config = dict(
    train_examples=61250,
    encoder_drop_path=0.1,
    encoder_num_experts=32,
    encoder_expert_mlp_ratio=0.25,
    encoder_shared_expert=False,
    encoder_conv_stem=True,
    encoder_width=256,
    decoder_width=384,
    decoder_norm='layernorm',
    decoder_mlp_ratio=2,
    steps=12000,
    decay_fraction=0.4,
    warmup_steps=2400,
)
Rows from block 2 of the image encoder of a small image captioner, named by matrix and row number. Rows with one number within an expert belong to one neuron, the router's apart. Each number is 128 + 32 x the weight over its row's rms, rounded and kept within 0 to 255. All counts start at 0. After the name is the row's rms in percent of the matrix's.
After each expert's rows are labels from the 100 images, of 14976, where the router gives the expert most weight on average: "place" is the part of the image that holds the peak. Only what is clearly more common there than usual is listed. The data: simulated grey scan slices of phantoms with and without marks.
# router: router (encoder.blocks.2.mlp.router.weight, 32x256), inputs 0-63
# gate: expert gate (encoder.blocks.2.mlp.gate, 32x64x256), inputs 0-63
# up: expert up (encoder.blocks.2.mlp.up, 32x64x256), inputs 0-63
# down: expert down (encoder.blocks.2.mlp.down, 32x256x64, transposed), outputs 0-63

# expert 16
router.16 071 [132 198 154  37 126 120 114 165 157 192 141 133 143 180 212  59 132  90 116  80 139  88 160 117 111  76 125 130 115 127 139 100  96 149  64 153 155 126 136  88  98 115 112 126 116 170 137 122 132  84 198 123 155 160 155 112  88 146 125 128 136 106 162 101]
gate.0 116 [ 96 124 110 129 104 180 136 141 199 113  92 127  88 148 117 151 124 136  96 147 144 139 122 123 120 113 121 109 146 104 164 150 103 105  88 122 107  69 133 129  97 143  91 116 156 133 112 155 136 108  77 167 122 111 137 159 139 101 115 120 142 147 131 143]
up.0 120 [109 101 127 106  85 227 120 156 141 128 118 125 119 111 139 173 127 123 100 144 169 152  71 127 138 137 132 153 211  92 159 182  91 134  85  95  86 141 165  92  82 102 109  95 166 128 162 177 104 117 100 152  87 108 125 151 145 131 146 106 156 143 140 146]
down.0 104 [132 161 108 107 165  54 111 171 117 131  88 155 208 169  96 108 118 114 103 174 154 101  72 104 121 109 142  80 179 113  83  97 149 172  95  71 119 133  74  79 109 149  73 121  97 116 128  63  81 131 128 133 151 115 159 137 151 113  91 158 118 155 122 159]
place: middle left

# expert 18
router.18 109 [176 114  85 163 171 111 170 202 158  72 119 134 145 122  90 123 162 145 116 154  96 165 120  83 131 116  89 143 199  93 119  92 121 138  82 153 178 113 105 101 114 120  70 185 157 161 143  92 169  79 123  95 180  62 121 137 109  84 140 132 128 123 172  98]
gate.0 093 [138 138 103 189 182  72 120  99  98 156 113 109  99 219 111 148 177 135 109 164 162 139 122 110 104  96 175  98 113 161 164  90 115 154 170  68 146 110  82  53 223  72  89 121 102 114 170 121 216 102  98  71 133 130  53 147 136 144 105 144  92 185 139 124]
up.0 092 [112 171 143 101  99 122 111 137 103 146 184 115 100 148 131 119 141 125  97 165 135  81 133 145 113 172  87  62  88 120 216 123 168  57 119 147 148 121 185 144 104 152 137 146 183 122 156  78  93 168  95  73  89 114  91 127  89 168  96 215 151 134 103 121]
down.0 097 [147 111 138  90 150 143 115  88 165 170  87  88 121 160 174  67  75 163 102  90 138 119  53 161 123 104 127 112 143 112 148 110  92  88 188 161  84 136 121 111 134 107 107 126 132 115 180  52 113  99 197 134 108 134 133 153 113 134  71  74 153 125 152 111]
place: middle right

# expert 11
router.11 131 [170 162  75  60 156 141 124 144 122 139 150 133 116 124 123 170 141  83 102 166 117  75 127 118 164 127 161 162 123 173 124 184 105  58 162 122 144 115 144 141  99 118 120  89 114  89 128 111 101 135 141 108 129 153 181 164 112 105 155 154 123 120 167 156]
gate.7 082 [113  66 121 160 104 138 183 124 124 117 121 115 143 134 143 127 134 195 142  85 139 170 138 105 103 171 123 143 144 180  51 126 172 112 103 136 130 135 132 121  84 160 124 119 111 164 157 116 173 160 173 118 152 128  46 146 166 115 144  66 132  67 174 114]
up.7 090 [ 91  56 182 134 108 164 149 100 109 129 163 112  84 102 108 124 175 169 158 123 115 148 130 158 114 200 125 104 151 167  71 122 162 118 104 143 185 160 148 168  28 185 133 143 132 176 144 125 176 129 138 101 140 174  69  84 153  89 103  61 124  98 147 106]
down.7 103 [182  76 108 103 181  74 112 154 179 125  71 143 102 137 134 179 140 148 128 106 206 111 123 147 139 119  71  90  49 159 109 160 135 128  95 137 137 163 179 120 111 104 184 144 180 200 175 122  92 174 162 162 131 180 133 103 130 120 155 115 143 118  93 142]
place: top left

# expert 8
router.8 080 [145 194  56 106 163  93 173 216 126  43 213 103  98 148 157 114 147  89 131 107 149  72 103 100  93 107 127 163 163 158 156 118 139 109  87 162 167  95  98 134 151 120 124 191 160 181 158 147 129 154 133 115 145 176  79 167 102 154  67 112 113 157 159 134]
gate.0 098 [143 119 143 148 117  49 173 106 130  81 193 114 166 142 114 118 103 105 111 124 132 119 103 122 143 154 113 128 152  94 157 118 129  88 153 157 129 160 108 156 130 186 103 152 115 105  89  75 134 140  81 133 167 126 119  94 113 151 140 129 157  73 110 143]
up.0 100 [159 116 128 143 136  79 104  89 142 129 173 127  98 143 181 133  80  98  57  70 188 153 144 141  32 190 150 168 134 128 145 177 124 104 176 122  97 133 103 125 154 132  90 109 100 120 141  89 137 100 144 126 135 152  71 131 133 181  67 118 181 150 151 138]
down.0 104 [127 134 115 147  77 134 123 129 133 184 124  94 154 112 145 127 135 142 156 116 133 108 126 127 107  92 103 155 127 147  91  70  87 123 134 186 166 174 183 101 121  92 148 186 133 154 188  62 140 132  96 149 175 129 173 110 122 139 145 164  98  89 108 103]
place: bottom right

# expert 31
router.31 070 [ 85 120  82 107  94 134 123 185 150 175 123  89 165 140 148 137 153 142 111 133 151 104  98 113  83  84 122 142 147 144  98 110  94 134 115 177 114 133 165 116  94 154  91 150 124 166 150 146 169 100 137 132 140 115 152 123 130  99  29 123 132  47 211 130]
gate.0 071 [111  53 167 141 160 170 117 125 173 154 154 118  94  94 146 111 123 110 110 127 124  91 125 132 128 128  62 169  90 126 170 107 101 157 111  45 174 132 169 140  94 167 143 137  87 127 116  96 116 134 119 198 125 104 124 103 105 151 112 160 212  99 122 160]
up.0 070 [182  86 156  66 158 147 154 188  79 152  85 107 122 117 150  60 101 153  96  70 156 171  86 153  43  72 161 102 109 119 202 104 131  77 124 154 192 129 113 112  95 128  84 136  95 156 126 127 160  58 126 151 102 118  93 107 116 113 101 172 141 132 115 150]
down.0 091 [119 164 166 114 129 106 155  92  76 112 101 120 119  97 129 139 147 139 137 114  48 110 170 176 131 157  53  73 125 126  93  89 138 146 126 128  85 121 125 117 133 129 139 131 147 215  78  91 125 136  74  79 177 139 170  80 121  99  78 125  65 146 176 170]
place: bottom left

# expert 19
router.19 120 [152  72  95 141 172 169 136 100 151 108  63 145 194 135  91 122 171 136 131 135 107  76 152 119 168 164 115 123 178 104 121 134 151 172  92 132  93  92 114 124 144 157 113 138 166  77 155 118 110 129 161 115 128 139  93 145 131  83 132 128 105 128 110 131]
gate.0 092 [ 98 152 149 110 111 175 163 116 118 100 151 121  79  66  99 111 126 162  97  98  96 140 117 154 123 120 108 150 118  88 132 175 151  86 122 122 162 143 221 129  49 122 127 181 142 168 142 147 129  96 166 143  46 122 136 157 126 192 116  89 165  56 208 135]
up.0 064 [134 142 157  94 204 138 134  73 155 112 162 152 110 127 128 173 137 107 111  93  87 133  87 165 121 100  76 121 142 100 132  74 190 142  86 106 158  81 121  85 113 155 145 176 188  92  91 100  77 107 151 130  80 129  98 193 146 135  73 128 137 101  96 104]
down.0 081 [110 115 128 113 139 126 127 156 147 202  65  96 155 137 139 110 175 118 134  89 142 141 129 181 138 153 136 142 142  57 124 129 148 162 100 188 141 155  96  89 169 136 133 106 120 105  95 127  99 113 144 146 112 117  99 146 147 111 143  81 138 129 172 119]
place: bottom right

# expert 5
router.5 073 [147 170 131 115 111  98 141 170  99  86  98 138 129 137 166 137 174  96 146 125 169 168 105 129 111 118  98 157 157 190  71 110  89 143 126 183 147 129 172 105 135 109  95 217 143 213 132 129 160 143 161 105 124 142  96 146  96 153  53 110 114 114 212 112]
gate.0 113 [135  77  87 129  83 149  91 148 109 179 134 109 134 123  81 151 114  97 105 164 131 123 142 170 140 111 138 178  86 130  88 138 140 170 135 125 155 137 106 134 120 162 105  85 126  86 113 157 129 186 152 179 117 176 117  42  90 122 134 201 167 123 200 129]
up.0 110 [ 90 166 107 153 105 115 168 134 124 148 119 176 159  94 137 154 158 169  80 139  64 155 120 112 130 144 144 118 126  87 146 165 119 198 117 134 109 137 171 117 127  73 144 135 120 152 138 142 182 112  90 110 118  94 135 153  78  85  66 126  89 142  58  80]
down.0 112 [115  88 166 132 122 107  37 107 140 114 142 130 134 129 127 131 108 129 167  80 138 112  88 137 126 100 145 158  97 118  99  87 138 181 121  99  77 133 102 160 119 130 104  83  97  84 163 144 152 113 180 127 121 169 102  83 138 148 167 143  81 184 106  72]
place: top left

# expert 22
router.22 120 [101 131 101 126 149 102 172 162 125 132 104 104 203 192 121 144 155 165  99 137 162 137  53  81 100 143 140 119 157 145 125 138 144  83 102 115 123  89 104  91 141 150  95  78 171 116 150  49 128 123 120  82 149 107 111 102 163 137 135 121 111 147 222 124]
gate.7 085 [144 153 118 137  95 124 136 153 149  76 150 140 110  76  98 131 107 152 119 110  96 163 199 129 151  73 150  99 128  77 150 108 125 159 208 162 154 120 105 160 184 110 167 113  51 150 118 154 130 138 164 155 105  83 160 107 130 144 158 145 138  92  96 135]
up.7 065 [157 127 139 109 116  94 182  68 113 162 155 144 114 108  87 176 105  88 102 126  54  50 121 129 110 105 116 131 139 114 137 114 153 160 115 117 123  75 145 175  99 105 123 139 163  76 103 187  96  59 128 139 165 120 153 112 171 138 123 160 131 158  54 121]
down.7 078 [106 150 119 147  19  88 114 137  90 164 121 104  79  68 101 123  86 121 140  88 171 154 109 112  80 130 132 110  89 153 115 142 133 108 105 113  97 103 177 116 112 129 126  99 126 168 111  61 126 115 151 125 162 128  92 115 146  99 166 148 131  75 164 152]
place: middle left

# expert 6
router.6 084 [129 194 132 107 126 140 192 194 137 139 141 118 124 146 186 126 144 111 128  81 130 127 132  83 109  58 145 213 162 114 106 128  95 141  84 151 114  65 160 136 110 149  84  91 105 191 177 159 139  79 144 171 144 142 149 110 147 108  81 136 119 135 188 151]
gate.7 064 [138 156 196 106 129 130 104  73 166 115 149 140 130  99 101 140 169 172 179  99  68 108  96 137 180 146 143  81 108 117 153 149 163 156 138  72 121 150 122 103 204 159 114 126  94  86 121 154 110 146 158 121 121 105 109 161 112  93 119  68 151  77 150 179]
up.7 065 [107 158 178 140 133 137 139 205 137 140 188 176 181 153  83 171 115  84  96 154 128  70  93  76 128 131 180 128 172 124 108 126 126 205 106 160  94  51 123 135 112 190 140 102 122 109 147  78 116  72  89 146 123 118 108  94 135 119 196  80 140 193 106 196]
down.7 084 [132 110 157 126 153 176 137  71  85  77 136 135 163 115 148 146 124  78 142 107 152  59 186 173 107 171  61 152 116 114 116 108 162 119 166  98 126 118 115 134 156 106 162 141  96 120 103 127  82 150 146 110  87 146 123  68 105 181 182  99 112 117 126 147]
place: top right

# expert 14
router.14 133 [125 164 154 129 102 173  71 106 128 112 106 159 116 133 130 170 119  79 131 171  94 100 195 159 153 128 154 123 108 139 155 118 191 137 124  40  47 108 128 187  64  92 171  92 157  74 137 176 103 142 166 135  88 130 130 176 143 125 175 154 164 201  83 156]
gate.0 085 [162 123 143  50 118 133 130 136 137 114 166  87 156 177 106  94 161 138 141 149 110  90  93 113 151 118 135  79 155 164 113 121  87 114 121 142 139  82 109 149 110 181 131  83 179 145 161 103 122 157 153 162 120 156 153  85 142  74 176 174 105 111 140 149]
up.0 104 [143 142  80 196 123 130 100 119 109 111 119 115 138 132 171 175 121 128 149  81 113 150 188 182  83 179 128  96 105 125  64 166 189 141 147 120 132 139 123 107 124  70 132 172 142 104 104 174  99  92 210 113 126 113 102 176 112  99 147 133 132 160 132 109]
down.0 101 [145 129 108 149  71 123 190 100 182 163 157 157 158 107 114 122 165 116  82 132 129 148 145 141 113 159  98 143 120 115 118  87 130  88 143 124 143 135 172 183  88  96 129 110 137 140 142 169 124  91 119 149 169 143 169 153 138 150  96 128 116  98 119 125]
place: bottom centre; bottom right

# expert 1
router.1 105 [145 182 156 134 191  70 134 119 126 183 135 111 150 153 182 134  91  75 160  72 140 133 172  81  65 172 127  81 125 111 155 124 174 177 138 190 144 138  98  68 131  85 126 115  38 107  61 103  90  80 108 109 150  76 119 151 132  93 155 148 120 119 132 135]
gate.0 107 [ 59 182 191 112 110 135  75 136 132 139 148 142 105 187 111 136 143  72 172 129 170  81 101  91 111 136 156 134 111 220 161 100  91 151 143 156  87 113 172 135 209 143 125 139 101 116 133 126 153 188 136 185 102 164 139  84 107 171 135 118  84 116 119 122]
up.0 118 [132 126 110 209 129 148 117  87 152  92 195 170 114 100 148 138 133 149 152 108 128 170 164 182 133 115 159 112  92 130 148 195 184  89 154 116  89 156  81 129 108  94 112 133  85  99 115 131 113 156 122 172  96 107 131 134 112 148  91 118 165  87  94 116]
down.0 113 [103 145 132 107  67 176 104 108 138 134 124  95  60 110 129 157  70 102 143  83  93 156 141 188 134 156  81 158 116  96  99 147  96  97  78  96 152 129 184 133  92 182  99 110 159 110  92 155  91 109 132 168  95 165 199 140 141 196 110 149 206 104 144 167]
place: top right

# expert 26
router.26 129 [130 102 146 151 100 140  95 123  98  85 162 175 196  82 113 164 119 188  81 126 159 121 102 118 139 141 129 128 156 139 128  98  96 108 154 146 122 152  93 195 148 149 168 119  97  94 108 117 145 168 148 126 167 176  59  70  90 123 130 126 119 103  74  67]
gate.0 102 [106 168 193 115 115 204  99 146 133 103  83 111 171 172 155 130 176 120 140 165 128 127 134 136 133 108 157 113 163 121 151 158 161 118  88 100  82 114 166 141  91 119  98 132 151 150 117 100 151 122 161 129 120 131 118 158  69 143 110 102 111 178 166 120]
up.0 093 [ 92 175 248  98 109 166 113 131 142 109 130 154 137 139 156 145 108 105 111 107 142  65 124 139 143  57 126 127  98 158 135 136 188  95  92 154  83 139 147 197 102 126 152 119  69 169  83 138 138 113 142 100 129 149 117 111 102 101 118  89 158 154 122  95]
down.0 104 [166 160 206 111 162 103 115 129 133 106 121 115 136 176 156  71 140  84 158  90 145  80  65  86 178 143 102 132 151 192  83 132 164 120 108 163 120 125 153 106 107 143 107 156 106 161 112 129 160 153 149 106 110 153 155 135 130  79 118 120 117 124 164 124]
place: middle left

# expert 25
router.25 087 [137 228 104 152  85 120 176 168 133 162 101 137 140 138  88 179 143 160 107 117 105 100 219 102 134  56 185 196 146 106 131 163 112 182  60 121  86  81  55 165 129 115  83 132 100 112 134 123 115 122 135 154 152 125 173  86 165 164 151  63 141 120 155 180]
gate.0 091 [135 130 165 153 115  84 107 102 121 178 161 133 135 141 101 152 121 134 122 123 127  88  84  82 108  86 137 112 135 126  65 126 108 167 132 118 145  97 127 159 160 125 149 133 111 175  88 137 126 142 105 142 197  96 156  57 177 166 130 135 120 143  75  93]
up.0 085 [140 129  88 147 130 148 111 147 161 110 119 162 166 126  85 171 189 107 143  90 115  61  99  82 160 149 114 117 120 126  95 116 147 167 115  95 123 134  99 158  62 134 143 168 109 152  90 164 110 132 142 117 177 120 183 108 134 102 155 133 121 119  77 107]
down.0 093 [ 98 195  80  76  57 152 144  78 176 147 165 120 130 126 145 156 122 103 115  97 128 108 147 128 164 127 119 126 126 151  94 138 202 129 113 126 136 141 171 139 125 178 120  92 139 178 158 115 100 100 180 169  90 188 126 131 124 182 131 124 159 135 147 188]
place: bottom centre; middle left

# expert 4
router.4 070 [167 136 174  89 117  58 172  93  95 129 182 131 112  65 152 102 164 150 155 100 140 146 138 121 124 105 136 109 112 135 133 180 106 145  99 156 160 182 215 105  94  88  97 144 153 196 116 100 109  95 159 138  91 156 125 118 101 140  87 150 135 125 197 124]
gate.7 090 [144 162 203 159 144 126  99 149 125  67 177 132 150  94 128  35 112  95 160 123 127 159 105 101 152  51 124  87 143 147 137  95 175 118 139 183 136 176 108  81 161 170 150 136 125 148 122 140 112 141 129 145  93 144 163 192  80 159 110 144 154  72 146 135]
up.7 102 [131 104 131 158 126 112 119 131 168 128 147 101  84 137 181 119 106 134 111  84 166 136 188 118  98 119  85 116  62 153 103 129 174  72 115 104 149 123 133  50 144 132 110 190 135 143 160 105 151 100 155 107 103 126 148 150 143 175 125 155 169 128 177 155]
down.7 102 [163 129 134 119 144 121 166 119  82 119 135 107  99  90 147 115 153 154 130 110  74 107 106 123 144  79 136 119  64 156 153 121 138 156 167 115 173 137  58  92 150 134 187 109 113 134  90 164 100 145 112 148 163 133 128 151 135  83 178 105  98 151 149 145]
place: middle left

# expert 3
router.3 074 [101 136 102  38  97 186  97 188 101 133 143 157  49 133 121 154 157 127 115  82  96  83 118 133 170  45 112 153 131  96  91 140  87 141 115 181 133 109 163 132 141 114 121 175 183 141 165 133  69 115 144 118  84 168 203 124 107 125 129 141 113 106 191 178]
gate.0 073 [ 61 134 167 151  61  93 122 116 145 163 142 137 137 105 124 108 126 167  86 134 121 154  98 163 132 137  90 103 152 135  73 130 105 101 156  41 109 119  98 167 106 145 127 132 135 116 134 140 127 165 161  76 158 162 159 124 116 135 148 147 176 115 118 139]
up.0 067 [100 161 178 168 119 169 149 117 124  88 131 134 133  89 121 196 172 116 179 138  94 113 145 177 159 118  75 114 147 155 128 145 108 117 142  99  72 138 131 128  89 147 206 114 150  76 150 107 159 149 184 109 100 155 173  83 173 132 154 113 114  82 105 169]
down.0 091 [142 121  82  88 166 141 111 174 221 151 157 121 121 128  95 127 105  98  70 160  95 127 113  99  86 123 147 130 118 116  86 129 136  81 176 118  69  78 169 105 124  89 130  84  83 165 140 131 118 142 100  43  94 164 113 115 140 101 112  80  86 128 118 186]
place: middle left

# expert 13
router.13 106 [103 113 160 115 143 139 180 100  99 137  96 146 119 145 155 106  89 197 110 115 159 124 158 116 124 114 166  91 123 108 153 166 170  74 160 102 134  69  96  84  92 112  97 140 144 100 135 102 109  99 141 100 140 138  48 115 109 170 117 102 120 143 152 119]
gate.0 137 [110 153 132 136 111 140 133 179 113 113 134 167 157 107 112 143 119  59 152 149 133 101 159 119 125 210 110 164 184 111 138 144 156 126 123 149 150 103 149 144  80 196 114  83 139  87 100 154 141 151 101 116  85 108 138 138 126 165 183 171 135 145 159  97]
up.0 134 [122 158 130  97 122 188 127 124  96  87 157 172 134 139 130 107 108  73 164 169  79 113 174 118 125 195 136 145 147 107 151 145 159 126 145 130 181  75 193 143  84 175 111  99 176  96  80 140 145 154 148 115  58 103 160 141 126 158 149 129 125 133 120 106]
down.0 123 [126 148 141 192 133 185  77 132  78 110 155 160 159 144 139  93 173  84 154 127  90  95 157 117 242  73 124 128 193 122  94 129 138 140 135 148  63  94 177 165  78 140 157  58 185 138 156 153 115 100 127  66 123 129 122 132 159 117 161 147 125 188 131 135]
place: centre